Weights of a small sound classifier.
Training: 23200 steps, batches of 64.
Data: trained on single English nouns, adjectives and verbs, spoken by a formant synthesiser in many voices, 78125 training examples, 19.0 epochs.
Rows from block 3, named by matrix and row number. Each number is 50 + 10 x the weight over its row's rms, rounded and kept within 0 to 99. All counts start at 0. After the name is the row's rms in percent of the matrix's.
# pw1: conv module expand (GLU, value and gate stacked) (model.blocks.3.conv.pw1.weight, 384x192), inputs 96-191
pw1.172 093:53 51 46 44 52 29 60 57 51 51 35 56 60 41 58 43 43 45 47 57 33 44 45 55 41 37 47 81 41 37 54 54 50 47 51 47 47 28 56 53 42 51 35 44 43 38 47 43 52 69 30 47 45 69 64 46 45 46 52 59 37 36 64 52 73 48 55 47 44 69 28 59 53 40 61 56 65 60 40 42 43 51 66 53 57 51 47 50 48 56 51 47 48 56 41 44
pw1.173 116:42 48 42 57 40 66 44 60 53 49 39 40 54 43 73 52 44 59 47 52 59 61 64 48 62 53 53 37 61 51 44 46 64 50 43 53 27 51 49 26 42 48 64 55 42 45 48 36 66 56 62 39 47 40 56 59 50 50 54 55 44 36 51 48 64 65 58 48 57 61 41 49 43 53 30 52 66 45 40 69 46 57 52 45 58 49 46 54 39 51 58 52 62 54 38 50
pw1.174 090:51 53 68 49 41 61 67 51 50 56 29 35 56 64 46 55 61 57 44 67 40 55 45 45 45 59 46 47 32 54 61 38 57 39 40 53 54 32 38 52 53 56 38 42 58 70 38 36 51 48 59 59 66 40 35 76 34 54 48 28 36 55 57 60 54 48 48 49 40 45 71 57 39 57 61 49 43 64 47 38 52 44 41 43 44 61 38 35 56 38 64 45 60 55 49 43
pw1.175 090:45 51 22 46 41 64 62 65 52 59 31 42 48 42 48 47 34 56 39 51 72 36 54 52 54 44 67 37 49 52 46 60 57 34 61 50 45 34 53 44 50 56 63 38 56 41 31 60 31 54 46 63 37 55 44 73 56 54 50 44 41 45 51 53 62 57 51 48 44 43 44 64 48 32 49 47 43 55 43 56 63 48 56 45 53 44 45 52 54 61 53 58 52 53 54 46
pw1.176 100:44 59 67 45 60 29 45 41 63 46 56 81 45 58 52 56 37 51 70 49 28 36 45 54 29 61 51 26 64 53 47 54 50 65 41 49 49 58 53 45 38 60 49 44 38 43 58 70 51 44 45 64 61 55 55 48 40 54 43 41 52 58 49 53 42 60 59 47 65 40 58 45 58 69 50 30 49 74 56 53 39 69 50 30 55 41 40 38 58 61 33 47 45 50 40 49
pw1.177 106:51 33 48 44 54 51 53 45 56 54 33 54 42 47 53 47 48 49 52 46 57 44 50 39 67 31 47 41 64 45 58 39 72 50 48 58 49 45 53 57 55 37 46 42 60 48 60 49 48 26 46 47 36 56 56 65 27 58 49 58 31 53 50 52 54 36 51 58 42 33 44 42 62 31 59 58 41 68 26 57 39 54 52 27 62 61 49 50 39 57 41 46 47 54 59 59
pw1.178 090:36 46 69 46 46 78 57 58 51 42 62 44 49 49 32 38 36 41 52 50 52 58 41 47 44 46 40 50 58 50 60 54 63 48 42 50 48 47 59 39 52 60 30 46 33 51 70 55 53 51 48 50 38 43 31 45 70 49 42 58 55 59 35 53 46 43 48 47 52 32 70 42 63 50 66 61 69 61 42 56 59 30 32 41 65 61 66 51 61 52 50 53 46 55 62 52
pw1.179 105:66 50 51 73 44 43 62 56 42 59 42 53 48 53 46 45 50 39 50 59 57 61 58 46 50 58 41 45 44 39 70 59 64 39 44 52 54 57 43 71 49 58 44 58 54 56 39 54 47 44 53 53 64 60 60 46 44 38 47 54 48 45 54 58 44 36 27 48 52 38 43 46 74 36 20 63 60 50 44 54 54 44 56 42 60 59 42 36 56 41 59 42 37 43 39 46
pw1.180 106:49 42 51 55 46 49 53 39 66 34 48 50 52 64 36 57 52 59 51 44 55 62 39 48 55 38 50 45 40 32 51 49 50 42 63 40 41 64 49 28 59 53 54 32 59 72 64 41 46 38 49 52 37 53 60 57 57 49 53 53 58 51 50 54 61 49 45 58 45 57 31 55 47 61 42 62 64 50 44 32 70 60 55 54 50 47 42 52 43 29 34 37 47 40 67 57
pw1.181 101:68 40 36 59 48 52 55 62 64 36 57 51 49 72 48 51 36 54 46 39 49 47 55 55 15 40 61 54 57 63 45 35 58 40 43 59 37 46 73 42 51 47 49 65 60 60 54 32 43 45 61 64 61 40 60 49 37 39 56 28 40 55 50 43 50 54 58 69 52 46 50 36 45 57 51 50 38 56 53 64 38 42 47 65 49 27 46 52 44 43 61 47 61 46 69 50
pw1.182 105:61 50 40 62 53 45 55 46 48 43 64 64 46 47 58 61 64 59 47 45 56 62 42 45 63 37 39 55 42 39 44 47 41 56 55 36 42 59 59 48 54 55 43 49 64 52 59 37 49 65 46 35 46 45 53 31 48 45 56 42 58 60 53 43 38 66 44 54 59 54 62 58 43 45 39 32 53 57 40 51 50 44 55 80 47 36 49 44 52 38 58 44 24 34 38 49
pw1.183 102:53 63 48 67 54 57 43 48 53 59 60 65 54 61 52 60 38 47 48 57 50 40 50 33 47 49 13 56 45 45 49 30 39 34 55 44 36 43 51 48 42 59 56 55 64 56 47 38 54 64 46 55 43 59 61 62 52 34 34 47 37 58 58 52 70 66 51 55 53 48 48 47 61 42 51 38 51 50 43 60 33 65 38 56 52 58 25 43 22 36 43 56 60 56 46 51
pw1.184 116:61 43 47 36 49 44 65 53 68 50 56 35 50 64 71 45 48 42 59 64 36 58 37 34 53 68 43 51 48 43 40 44 47 77 45 59 59 51 50 61 36 50 46 35 31 56 50 59 68 53 40 55 56 46 51 49 48 62 54 51 52 43 62 39 46 55 53 59 60 68 49 50 62 56 60 32 54 60 54 64 39 53 74 58 46 40 37 47 31 54 39 49 52 33 59 33
pw1.185 101:45 67 47 65 56 41 42 55 47 45 61 48 47 43 43 52 64 41 48 43 44 50 51 57 41 43 31 58 52 49 52 46 31 51 50 43 43 57 51 52 34 54 67 41 37 50 49 53 32 47 46 52 62 60 64 54 41 45 51 39 60 40 47 43 53 43 47 40 55 50 34 38 47 60 49 53 60 60 50 72 50 64 54 54 59 65 47 45 48 54 51 73 59 59 53 42
pw1.186 090:65 38 43 45 50 48 47 51 54 51 54 52 30 55 59 52 49 53 48 34 42 33 55 39 45 36 60 55 60 58 50 52 36 45 51 49 40 51 51 43 32 55 58 48 44 66 47 54 54 47 54 48 56 57 66 60 67 35 41 39 56 46 61 52 34 65 27 55 34 72 58 45 30 43 50 45 47 38 46 39 50 41 37 49 50 45 65 42 38 52 64 40 64 54 40 71
pw1.187 086:48 39 48 57 54 46 55 50 42 53 79 43 55 57 44 49 66 45 40 70 36 34 49 53 58 46 53 43 68 57 63 42 42 50 50 28 63 47 53 37 55 39 45 44 60 60 42 40 40 47 59 43 61 49 55 34 58 58 43 42 40 50 63 50 48 32 49 35 63 48 54 31 32 42 59 59 52 45 61 67 49 50 39 47 40 54 59 64 27 53 27 38 64 43 58 43
pw1.188 092:47 59 44 40 46 57 62 48 54 38 43 70 56 59 58 36 37 49 41 32 36 39 57 62 37 39 44 50 46 40 31 55 49 52 62 35 48 61 50 52 36 39 60 59 51 48 47 60 38 55 53 35 52 48 47 39 46 56 47 19 40 53 48 39 53 39 40 37 56 54 56 68 50 47 42 49 48 43 60 52 50 51 55 55 54 32 45 41 50 66 39 60 68 47 48 28
pw1.189 109:44 43 54 69 52 49 52 37 37 51 43 40 48 46 49 60 40 51 33 52 49 56 55 55 60 64 44 58 66 49 56 49 35 39 60 48 39 48 57 43 48 64 41 64 49 42 59 48 56 34 50 48 39 31 47 45 67 58 56 49 40 55 45 45 60 40 58 55 57 47 41 52 57 29 46 40 60 50 52 40 43 46 38 59 50 47 52 51 35 56 35 51 54 60 38 48
pw1.190 088:67 40 55 41 55 52 44 57 54 59 50 41 42 60 51 41 77 63 34 55 53 46 43 34 43 42 49 39 24 57 62 62 47 57 62 50 61 54 50 32 51 64 49 60 35 64 48 54 40 47 46 45 52 54 43 36 52 48 48 40 46 66 48 42 52 60 46 64 53 42 60 31 40 53 58 55 53 46 63 37 62 39 55 53 62 54 42 58 51 41 54 39 49 52 55 44
pw1.191 097:37 56 73 37 55 39 39 53 58 56 57 51 80 44 60 49 25 55 52 47 47 43 60 45 57 56 38 67 49 48 44 62 60 53 45 53 65 38 31 41 64 39 43 45 53 43 51 55 37 61 50 37 43 64 48 70 53 52 59 47 51 62 35 42 48 66 62 50 62 56 61 50 32 47 47 42 45 61 53 53 33 50 77 45 51 42 53 25 57 47 36 65 65 45 48 55
pw1.192 098:68 46 41 39 22 64 55 37 57 43 54 69 28 53 44 40 43 43 59 50 46 47 58 36 48 58 39 45 41 45 70 55 61 29 39 53 60 62 50 51 42 49 49 48 42 57 58 40 44 41 38 47 63 44 49 67 50 52 64 63 49 45 50 45 53 46 50 65 57 58 44 59 29 30 60 57 50 47 49 28 56 45 56 55 54 59 37 64 54 47 36 43 63 65 36 59
pw1.193 103:42 67 54 54 46 46 40 65 53 53 55 29 59 56 49 45 40 35 59 40 44 41 29 46 48 37 48 62 40 46 48 29 61 43 55 36 37 47 34 52 39 52 41 50 67 51 45 53 32 52 45 53 53 53 63 54 46 58 48 54 59 57 48 46 50 54 51 38 44 48 47 44 40 34 39 43 53 73 59 69 42 53 52 57 51 40 43 46 63 45 52 41 36 74 50 48
pw1.194 089:52 41 40 39 56 45 60 49 66 66 49 54 73 41 51 59 55 54 55 55 62 64 32 65 57 35 36 26 64 32 43 53 64 62 54 47 61 73 54 57 38 59 41 37 53 40 58 44 62 53 46 60 48 59 31 31 51 47 40 61 67 48 41 56 56 45 40 59 41 44 57 40 47 57 25 44 27 46 54 43 58 42 55 66 66 64 48 59 53 52 63 51 45 52 63 40
pw1.195 094:48 45 49 64 56 51 46 48 54 62 45 42 51 50 69 48 71 42 44 56 37 49 41 43 38 44 39 48 51 45 44 53 40 53 35 29 52 45 63 50 41 52 51 30 54 42 36 64 44 48 48 53 61 59 72 40 41 55 51 59 47 71 62 51 42 46 32 50 51 68 53 56 62 40 29 58 54 49 39 49 58 42 64 60 52 48 39 61 52 41 67 45 56 38 48 57
pw1.196 098:58 39 52 58 52 51 44 47 59 66 47 53 67 58 56 71 55 39 48 57 59 48 67 48 53 54 28 61 58 62 43 39 49 48 42 53 51 47 44 55 54 52 52 46 56 47 52 68 57 67 60 43 37 42 50 43 48 52 56 52 75 60 52 58 48 45 37 51 56 49 53 55 43 35 47 46 34 49 53 61 38 48 51 51 61 50 53 52 56 39 57 78 50 34 57 40
pw1.197 107:35 55 43 38 50 38 45 54 52 54 61 73 65 40 42 55 49 47 64 33 50 42 48 34 52 55 62 67 50 67 37 41 61 44 32 52 59 39 43 60 47 51 39 48 58 43 49 53 50 48 50 60 59 48 52 51 53 70 43 59 41 50 38 54 65 57 48 46 32 62 42 58 56 56 44 55 70 50 64 44 46 50 44 36 29 55 52 45 31 63 60 68 54 35 47 32
pw1.198 096:51 28 46 63 48 66 51 45 43 50 53 62 59 55 73 41 62 28 49 38 51 64 49 49 49 51 59 55 54 47 28 67 38 55 34 71 46 52 43 73 40 53 60 48 49 43 52 51 60 63 48 45 39 69 40 49 49 55 43 61 52 57 49 35 49 60 30 46 57 55 56 50 32 61 32 39 59 59 59 40 45 45 50 45 44 50 54 54 50 45 52 36 40 36 38 52
pw1.199 108:58 38 35 46 50 54 53 30 42 56 52 85 53 58 50 33 47 72 45 37 37 58 53 51 53 52 64 56 63 54 45 42 31 61 62 58 53 63 67 69 61 38 55 46 56 43 49 47 42 40 34 63 58 55 63 44 52 63 37 47 45 35 35 62 34 42 30 49 47 58 46 49 51 30 39 62 58 43 73 39 34 46 40 57 48 54 54 63 45 57 47 62 43 50 52 46
pw1.200 097:54 45 63 34 45 57 19 59 49 44 58 52 42 56 54 57 54 55 49 59 35 48 53 31 53 51 62 47 59 51 29 54 57 43 46 42 40 51 57 73 56 26 50 45 56 37 57 52 84 42 49 61 43 44 39 58 59 52 46 45 57 65 47 55 45 58 55 65 42 45 55 60 50 37 34 54 56 45 43 35 53 47 42 57 55 47 50 45 29 37 71 48 52 41 69 64
pw1.201 098:51 58 44 66 47 44 65 53 50 60 32 38 50 55 70 36 55 50 51 37 51 46 40 42 47 56 50 44 51 48 49 53 58 41 47 45 46 43 41 30 36 47 49 45 41 48 52 39 50 39 57 46 56 52 36 56 69 33 54 59 51 37 24 65 37 62 55 49 52 35 66 44 58 61 60 47 41 37 37 48 70 35 35 53 54 61 43 48 43 48 45 39 50 61 41 50
pw1.202 090:47 45 46 47 43 38 35 66 47 53 49 43 36 53 62 52 53 47 41 38 46 60 49 47 33 48 62 67 61 45 44 66 37 62 44 55 49 44 59 54 52 37 46 61 63 52 56 61 47 55 44 48 25 38 37 60 62 57 68 47 46 39 57 74 48 57 58 53 45 51 51 46 62 55 51 43 44 43 39 49 38 31 49 36 53 45 50 50 50 56 54 57 55 50 31 46
pw1.203 096:38 44 53 36 52 30 44 45 50 31 63 55 38 37 53 28 51 63 36 53 50 55 54 29 79 35 79 62 54 46 49 40 53 58 59 70 44 58 71 59 58 41 49 46 47 44 51 63 53 49 49 43 54 69 51 55 59 56 50 42 42 50 35 52 40 43 56 56 51 47 55 60 39 60 49 53 56 40 69 44 37 44 55 52 60 49 41 43 60 60 44 44 32 45 48 57
pw1.204 098:60 42 44 50 50 51 45 49 38 42 52 53 49 45 44 32 47 52 52 68 45 67 52 49 82 54 37 53 48 46 47 69 40 43 30 57 27 50 50 58 52 64 60 71 53 49 62 61 62 45 41 67 59 57 42 41 59 33 50 54 66 50 34 53 55 31 51 63 30 57 53 43 48 51 54 37 56 41 38 44 48 58 33 49 34 48 63 51 45 46 38 62 29 46 50 51
pw1.205 085:48 44 59 42 60 64 63 42 25 45 47 39 30 58 48 46 75 56 67 57 52 53 59 39 58 44 50 70 73 37 51 50 43 59 60 61 22 43 50 52 43 53 36 54 49 49 79 57 65 63 58 62 37 39 55 28 49 51 44 45 55 59 59 60 42 41 49 58 52 55 46 29 57 38 60 54 59 45 64 37 49 53 44 62 67 52 60 54 67 51 54 44 43 36 49 39
pw1.206 098:52 67 38 55 47 51 68 52 51 54 32 34 40 57 50 48 64 50 56 41 54 51 47 25 48 37 66 54 60 54 32 39 58 56 66 63 37 34 51 49 46 51 43 40 64 57 49 52 34 42 64 42 37 53 49 41 33 71 43 60 58 51 50 40 78 33 65 47 46 42 48 35 49 43 50 54 48 45 64 41 39 33 51 68 60 58 45 59 36 46 55 42 60 57 39 48
pw1.207 096:46 53 31 42 50 44 58 64 49 53 69 65 35 37 63 68 43 66 44 52 52 41 27 63 42 70 53 36 53 52 67 56 43 73 66 57 56 65 36 33 61 54 39 44 44 55 47 32 60 46 48 55 43 62 56 49 42 69 46 48 43 46 54 79 61 48 53 40 41 47 47 46 57 47 39 45 44 52 44 45 58 50 46 43 47 51 67 49 66 62 35 44 49 67 19 51
pw1.208 102:62 48 65 41 59 56 55 64 40 64 43 42 48 60 53 61 66 44 53 45 39 40 36 44 40 66 49 50 51 55 66 38 49 51 55 71 33 39 44 48 42 63 67 44 54 61 59 54 61 55 27 40 43 31 58 54 46 49 58 37 55 48 38 45 32 51 54 58 45 69 51 55 46 43 41 50 61 54 60 40 63 46 54 50 57 64 71 44 57 41 41 54 50 43 51 43
pw1.209 095:57 58 44 31 46 50 42 48 52 67 50 46 41 39 51 49 47 51 43 51 54 55 59 59 63 44 60 47 52 61 53 40 28 44 42 43 43 35 43 54 41 56 52 55 46 63 53 37 52 65 67 55 58 50 31 43 43 58 54 42 50 43 62 37 53 68 64 31 68 35 41 35 61 62 36 48 46 47 43 48 38 51 40 71 60 58 53 29 50 38 56 56 62 49 51 33
pw1.210 111:31 42 51 54 30 16 29 58 50 39 46 43 62 51 57 60 76 56 51 65 41 53 50 41 31 58 60 46 43 40 48 39 48 50 49 45 64 61 54 49 61 46 40 57 49 24 35 52 35 48 55 48 41 55 58 41 45 50 39 52 40 49 58 48 38 44 50 54 46 55 61 42 72 54 62 69 50 49 52 56 52 65 45 39 39 50 45 45 49 44 50 48 71 54 56 48
pw1.211 096:52 68 52 61 58 20 60 53 42 52 60 53 39 38 46 47 52 51 57 54 30 64 55 59 46 60 39 45 40 41 58 37 50 57 47 44 56 37 51 68 42 30 26 48 72 51 64 56 45 78 32 46 64 62 42 49 37 63 62 55 64 51 42 64 39 34 44 51 56 43 44 39 60 48 43 57 34 43 50 44 55 62 41 49 63 49 62 57 48 44 43 44 42 50 53 55
pw1.212 087:56 53 36 45 59 45 37 61 45 50 49 60 54 54 57 58 56 51 48 63 46 58 50 51 32 24 54 46 50 44 45 43 80 47 55 51 44 41 46 38 52 42 45 55 51 37 63 60 49 59 49 55 54 59 40 54 16 74 61 39 52 35 59 47 66 66 52 69 42 75 35 57 47 41 54 41 54 68 51 49 63 63 40 32 35 41 51 70 46 45 59 54 56 59 39 62
pw1.213 098:52 50 47 58 64 44 43 58 59 68 37 55 33 65 63 43 49 54 60 69 43 48 46 30 40 56 47 77 32 36 57 47 41 43 49 50 38 63 41 63 38 50 50 43 46 50 44 47 49 34 65 33 52 48 26 57 32 46 51 57 52 32 41 43 42 30 48 43 25 43 48 41 59 49 51 56 71 42 57 55 45 30 46 52 56 34 56 53 50 59 51 53 59 59 75 54
pw1.214 095:53 51 60 58 55 54 62 63 80 76 54 42 58 54 59 35 60 42 43 41 45 47 45 33 54 74 46 51 54 59 51 56 53 31 52 24 48 50 55 34 42 67 52 47 49 48 51 55 64 51 37 37 58 53 42 59 36 42 41 47 57 39 34 46 41 42 43 40 40 62 47 57 39 44 52 46 54 32 51 59 53 57 52 39 33 38 49 48 60 36 55 46 49 61 61 55
pw1.215 100:27 48 55 36 54 51 43 48 43 51 35 50 54 74 42 53 52 67 36 46 38 36 62 50 38 61 46 55 55 47 56 59 50 57 79 42 60 66 22 48 56 50 66 41 57 67 53 43 48 28 53 55 47 63 56 45 49 54 57 46 64 43 60 42 40 36 46 47 56 50 50 41 31 51 44 48 61 44 35 48 47 43 66 47 52 51 41 43 38 59 46 74 37 59 54 53
pw1.216 102:47 67 66 52 61 64 53 48 44 47 62 44 48 46 45 55 50 33 50 49 62 62 55 55 54 42 57 51 34 46 56 64 47 55 57 54 45 40 48 45 35 49 38 63 29 52 51 45 44 44 42 42 43 49 55 51 46 46 66 66 49 36 50 41 58 55 63 61 49 29 40 48 40 64 61 60 59 64 62 30 52 60 48 45 56 30 48 42 58 59 47 65 27 46 57 43
pw1.217 110:39 33 64 36 50 61 62 57 43 54 46 54 57 51 47 50 49 35 67 62 58 45 63 45 39 51 46 64 65 50 46 30 48 51 43 52 35 50 65 57 67 50 55 41 40 62 49 45 15 36 46 50 35 64 52 71 56 53 60 55 58 38 53 33 43 64 42 52 41 41 53 46 47 51 51 40 43 41 58 51 37 58 47 44 46 52 46 39 48 47 47 45 53 48 44 63
pw1.218 099:63 31 58 58 59 48 36 54 55 53 48 43 57 47 43 62 55 54 42 38 49 42 42 62 61 60 52 57 41 34 38 42 30 73 78 39 37 55 57 42 51 40 48 66 58 42 37 47 43 57 52 65 58 68 51 40 63 42 44 63 48 38 47 64 31 67 60 48 65 61 52 58 43 50 67 39 34 46 39 53 52 61 42 61 59 55 60 52 35 38 56 66 45 66 29 51
pw1.219 107:47 49 61 43 42 62 52 37 52 38 46 50 54 61 42 33 51 45 53 39 56 49 49 35 78 49 24 66 51 37 63 53 37 44 42 47 45 49 58 52 69 50 45 62 44 52 45 33 52 37 47 51 50 64 58 60 52 62 63 45 59 47 56 34 50 50 82 58 48 50 48 51 54 37 39 38 35 62 40 59 48 44 54 65 47 43 43 44 35 65 28 42 54 43 59 55
pw1.220 097:67 64 53 46 40 57 58 49 56 76 55 49 55 58 42 68 47 61 43 47 51 48 58 34 60 60 56 65 57 49 44 53 48 64 46 55 44 38 51 52 67 57 39 53 51 57 43 60 54 40 45 66 49 56 52 64 32 43 37 55 59 52 42 51 39 40 76 38 56 46 53 55 45 49 39 42 26 40 55 43 62 31 47 53 60 40 46 38 53 52 67 65 30 61 55 47
pw1.221 105:54 41 52 55 50 54 55 48 35 55 59 34 55 46 44 59 62 33 55 43 66 38 62 61 52 66 51 57 48 48 41 37 32 66 54 40 42 47 61 57 42 46 40 47 62 44 46 61 60 51 44 64 63 41 40 55 55 48 68 67 49 47 30 57 43 70 47 45 48 41 67 53 55 61 43 48 29 78 48 56 45 63 54 54 55 53 33 35 50 54 39 56 53 32 50 39
pw1.222 106:55 47 38 51 62 47 48 59 45 67 46 30 53 53 47 60 41 56 52 45 63 52 37 54 56 66 40 56 51 43 41 43 62 70 47 58 50 57 52 53 56 34 36 66 64 37 66 46 49 48 53 67 32 45 34 59 58 47 45 53 46 26 51 71 33 66 27 49 67 41 44 46 30 53 72 55 52 40 43 47 55 39 40 39 41 52 47 58 47 47 47 50 52 43 53 48
pw1.223 094:55 51 51 48 48 35 46 63 53 69 32 49 50 49 49 61 40 52 52 48 53 53 48 52 60 54 47 59 62 52 27 26 57 65 51 62 43 60 51 54 55 38 44 64 48 56 58 48 58 48 46 52 40 60 46 48 60 66 49 49 56 19 46 62 41 66 42 62 58 53 70 47 47 54 75 40 58 62 51 37 54 60 46 43 58 39 62 67 55 49 56 62 52 51 43 32
pw1.224 097:57 38 52 44 54 47 43 45 59 41 56 46 39 49 40 19 49 46 57 69 57 44 42 68 51 44 50 50 65 64 57 54 45 57 61 52 55 61 56 55 64 42 48 40 46 42 52 48 47 60 38 64 54 44 47 46 11 44 55 48 57 59 43 39 45 64 48 70 21 49 59 50 49 51 48 54 30 51 54 55 35 43 56 49 39 46 59 53 55 52 52 69 51 47 48 60
pw1.225 093:52 64 30 31 70 43 66 62 57 35 60 46 27 56 35 43 36 60 45 50 62 37 42 49 43 53 52 34 70 54 60 58 54 48 47 55 35 52 46 47 36 47 59 28 55 71 55 55 68 72 46 42 44 62 46 46 61 43 54 60 47 57 47 66 55 55 40 54 49 44 59 63 50 51 31 50 41 61 53 58 67 33 41 55 53 43 44 51 48 48 54 51 39 52 63 51
pw1.226 105:56 41 48 55 49 46 45 49 63 49 37 33 45 39 48 47 56 55 30 60 56 59 62 47 47 54 47 40 66 73 49 43 61 36 36 58 52 40 63 46 52 38 52 67 45 62 53 50 41 38 42 65 61 57 63 41 52 55 42 46 42 51 62 48 53 42 49 40 60 60 56 45 38 42 34 74 85 51 78 38 53 63 53 38 38 44 45 64 40 37 47 56 49 37 59 61
pw1.227 099:35 42 45 40 49 56 61 66 58 49 76 60 60 46 60 42 55 59 56 25 52 44 41 49 46 44 32 41 48 42 38 45 59 35 47 41 59 40 47 38 28 57 52 46 44 59 49 50 41 50 58 45 57 52 38 58 47 61 57 58 44 43 43 65 65 67 57 66 67 55 35 45 49 62 41 62 63 34 46 63 56 62 45 48 55 64 72 65 61 46 44 72 60 62 63 32
pw1.228 091:35 67 62 49 48 46 65 40 46 42 53 55 36 45 44 42 60 61 69 58 61 37 49 33 60 46 52 50 37 53 57 37 44 49 54 41 39 42 55 58 36 60 58 53 52 62 57 38 51 42 54 42 51 44 50 51 45 56 51 57 40 42 51 42 31 56 89 54 52 44 54 45 55 44 38 36 70 50 60 61 49 56 52 49 55 49 37 52 71 50 47 57 56 57 34 61
pw1.229 104:53 51 56 61 55 53 53 51 44 60 53 61 36 49 42 42 47 50 48 44 35 46 37 53 52 51 40 62 34 61 54 30 79 46 65 34 47 49 54 39 63 63 33 68 37 27 38 32 50 51 65 49 63 47 53 46 46 44 69 52 53 45 60 42 55 45 65 46 55 63 40 36 57 52 46 49 41 43 41 49 56 43 53 48 37 39 30 63 29 51 50 52 48 36 52 56
pw1.230 102:32 62 53 33 58 37 63 47 47 33 44 52 43 51 53 55 50 49 48 54 32 44 39 48 49 46 56 59 50 62 54 41 52 40 33 68 52 55 29 44 49 43 43 45 30 53 41 80 51 52 43 49 47 67 34 45 63 62 54 52 53 41 43 59 47 42 37 48 34 41 43 38 60 39 51 52 45 60 58 56 43 64 48 30 51 61 33 58 71 62 56 29 47 55 58 49
pw1.231 090:65 48 45 52 56 51 27 59 38 42 35 51 46 39 58 56 62 69 40 53 51 58 61 44 57 49 47 51 61 42 53 51 65 47 46 48 57 60 31 54 42 51 45 78 46 49 52 50 57 53 62 50 41 52 57 47 57 46 51 41 38 51 59 62 49 39 61 67 49 38 40 51 66 34 58 52 54 52 42 54 46 38 58 68 41 53 35 53 42 62 64 52 47 46 58 45
pw1.232 100:38 61 48 46 34 43 66 44 51 49 47 50 51 44 54 56 63 53 39 57 46 73 52 27 48 57 43 60 47 57 61 52 53 54 44 59 40 49 57 55 42 45 43 43 70 44 46 66 57 64 22 57 40 44 49 69 61 52 58 72 61 56 52 42 38 43 51 60 50 56 62 46 28 52 66 56 37 35 62 46 39 53 45 43 41 51 51 44 51 51 61 40 56 39 28 41
pw1.233 095:72 52 57 60 57 50 66 54 47 43 59 54 33 47 49 65 61 42 45 53 68 56 60 33 53 56 41 56 41 48 52 56 49 28 62 57 56 66 49 63 62 56 35 40 57 55 67 48 49 37 45 49 50 51 62 61 52 49 78 57 71 51 54 52 47 45 55 37 60 51 57 55 46 63 46 38 44 44 56 45 42 49 40 39 46 65 52 54 58 36 45 49 39 49 59 44
pw1.234 101:38 41 41 59 62 28 48 57 62 49 45 34 59 55 39 42 39 64 35 56 54 40 56 59 52 43 56 57 37 48 54 48 45 49 55 60 58 64 49 54 64 49 60 53 60 62 45 57 42 39 63 39 43 53 69 38 58 47 50 50 52 58 46 50 50 42 41 54 47 72 49 31 48 54 44 29 40 46 40 49 41 49 75 38 49 60 36 68 66 45 28 48 38 49 43 50
pw1.235 106:51 57 52 48 68 49 47 62 57 43 66 36 28 63 63 39 62 53 43 65 68 49 55 41 41 51 56 40 71 56 51 47 51 51 52 50 53 59 59 38 63 47 79 34 45 54 43 41 53 62 48 49 47 63 73 55 45 36 51 58 58 53 63 39 51 60 50 44 21 55 77 61 48 67 52 54 39 52 44 57 45 54 40 28 48 37 40 41 48 42 51 42 62 57 57 77
pw1.236 096:44 49 60 53 52 57 44 58 62 54 55 53 60 42 43 29 47 38 65 51 36 39 37 47 46 56 59 53 36 51 54 44 64 56 45 57 40 52 72 61 41 56 48 65 45 58 42 62 52 46 40 51 51 47 53 53 40 45 59 62 52 62 57 53 32 39 49 61 48 55 57 47 54 66 60 64 27 35 52 56 46 44 44 62 59 30 63 46 42 62 68 43 47 48 71 42
pw1.237 097:56 70 45 49 51 53 63 47 44 45 49 47 48 61 37 49 43 51 29 43 44 49 56 45 41 64 43 40 47 45 63 43 63 53 59 60 40 61 28 52 39 62 35 50 35 58 49 48 50 59 49 52 58 47 62 65 44 59 48 68 27 48 55 46 61 60 62 55 39 25 51 62 38 64 63 51 34 40 50 52 58 57 42 35 36 39 45 42 49 46 44 59 62 57 50 49
pw1.238 099:71 47 50 58 45 27 61 58 57 48 36 36 61 38 52 64 46 49 43 64 72 45 61 33 50 56 42 29 58 49 66 49 56 58 54 50 38 46 41 51 58 51 51 38 54 45 35 37 53 48 46 67 55 52 50 69 47 49 62 53 45 41 51 42 47 64 56 78 49 41 62 34 51 58 37 47 47 30 45 34 49 55 46 41 50 54 45 45 34 43 63 27 56 54 54 61
pw1.239 105:35 54 55 66 52 35 42 47 36 53 50 63 39 47 40 41 36 55 53 51 47 69 50 39 49 65 55 44 57 50 44 40 59 58 52 57 57 64 64 65 55 51 54 47 40 56 53 58 57 55 54 60 46 43 41 57 35 41 40 47 48 30 53 54 41 47 63 56 22 51 40 49 51 61 63 50 48 54 31 45 40 52 42 37 29 39 40 62 50 66 53 73 56 47 54 62
pw1.240 101:61 42 45 43 43 59 48 69 40 52 51 48 36 62 53 38 39 52 48 58 48 37 55 41 52 45 53 52 63 56 40 51 58 34 46 65 47 48 53 48 34 47 53 66 52 36 42 33 58 50 57 54 70 49 51 45 50 47 55 43 57 48 49 33 45 61 51 66 49 55 47 62 44 53 60 41 49 31 50 61 60 43 40 46 52 53 56 51 52 45 70 41 46 57 28 53
pw1.241 101:41 32 46 50 38 49 69 49 51 62 57 55 31 47 49 58 38 43 64 40 68 37 54 39 50 45 36 57 38 54 55 48 53 33 63 35 31 65 53 55 53 51 56 58 46 32 51 48 63 69 38 66 70 62 51 49 37 55 41 51 51 40 55 45 46 57 43 49 55 73 66 40 37 59 39 73 46 37 50 37 50 49 49 55 38 40 61 46 40 47 49 52 44 58 48 45
pw1.242 096:51 48 66 57 62 52 44 46 59 51 54 60 46 52 45 53 43 70 49 35 55 40 60 51 51 50 35 35 76 55 45 35 64 40 48 65 56 55 46 51 55 51 52 70 54 67 53 42 59 47 48 54 61 61 49 48 61 34 41 44 54 45 54 39 33 38 36 49 67 29 49 41 55 57 48 62 52 53 43 39 42 59 54 50 45 71 56 30 35 33 75 62 74 49 48 48
pw1.243 103:67 58 78 36 66 53 50 54 42 56 59 65 54 56 59 57 57 55 60 57 39 42 49 49 41 65 56 48 64 57 50 41 52 56 52 62 52 53 50 64 53 41 63 34 51 59 46 50 76 67 36 56 56 46 33 40 45 48 61 56 54 61 39 60 41 52 48 45 44 33 35 38 56 54 42 43 61 44 60 36 62 39 50 55 38 57 55 39 52 64 52 44 44 58 30 49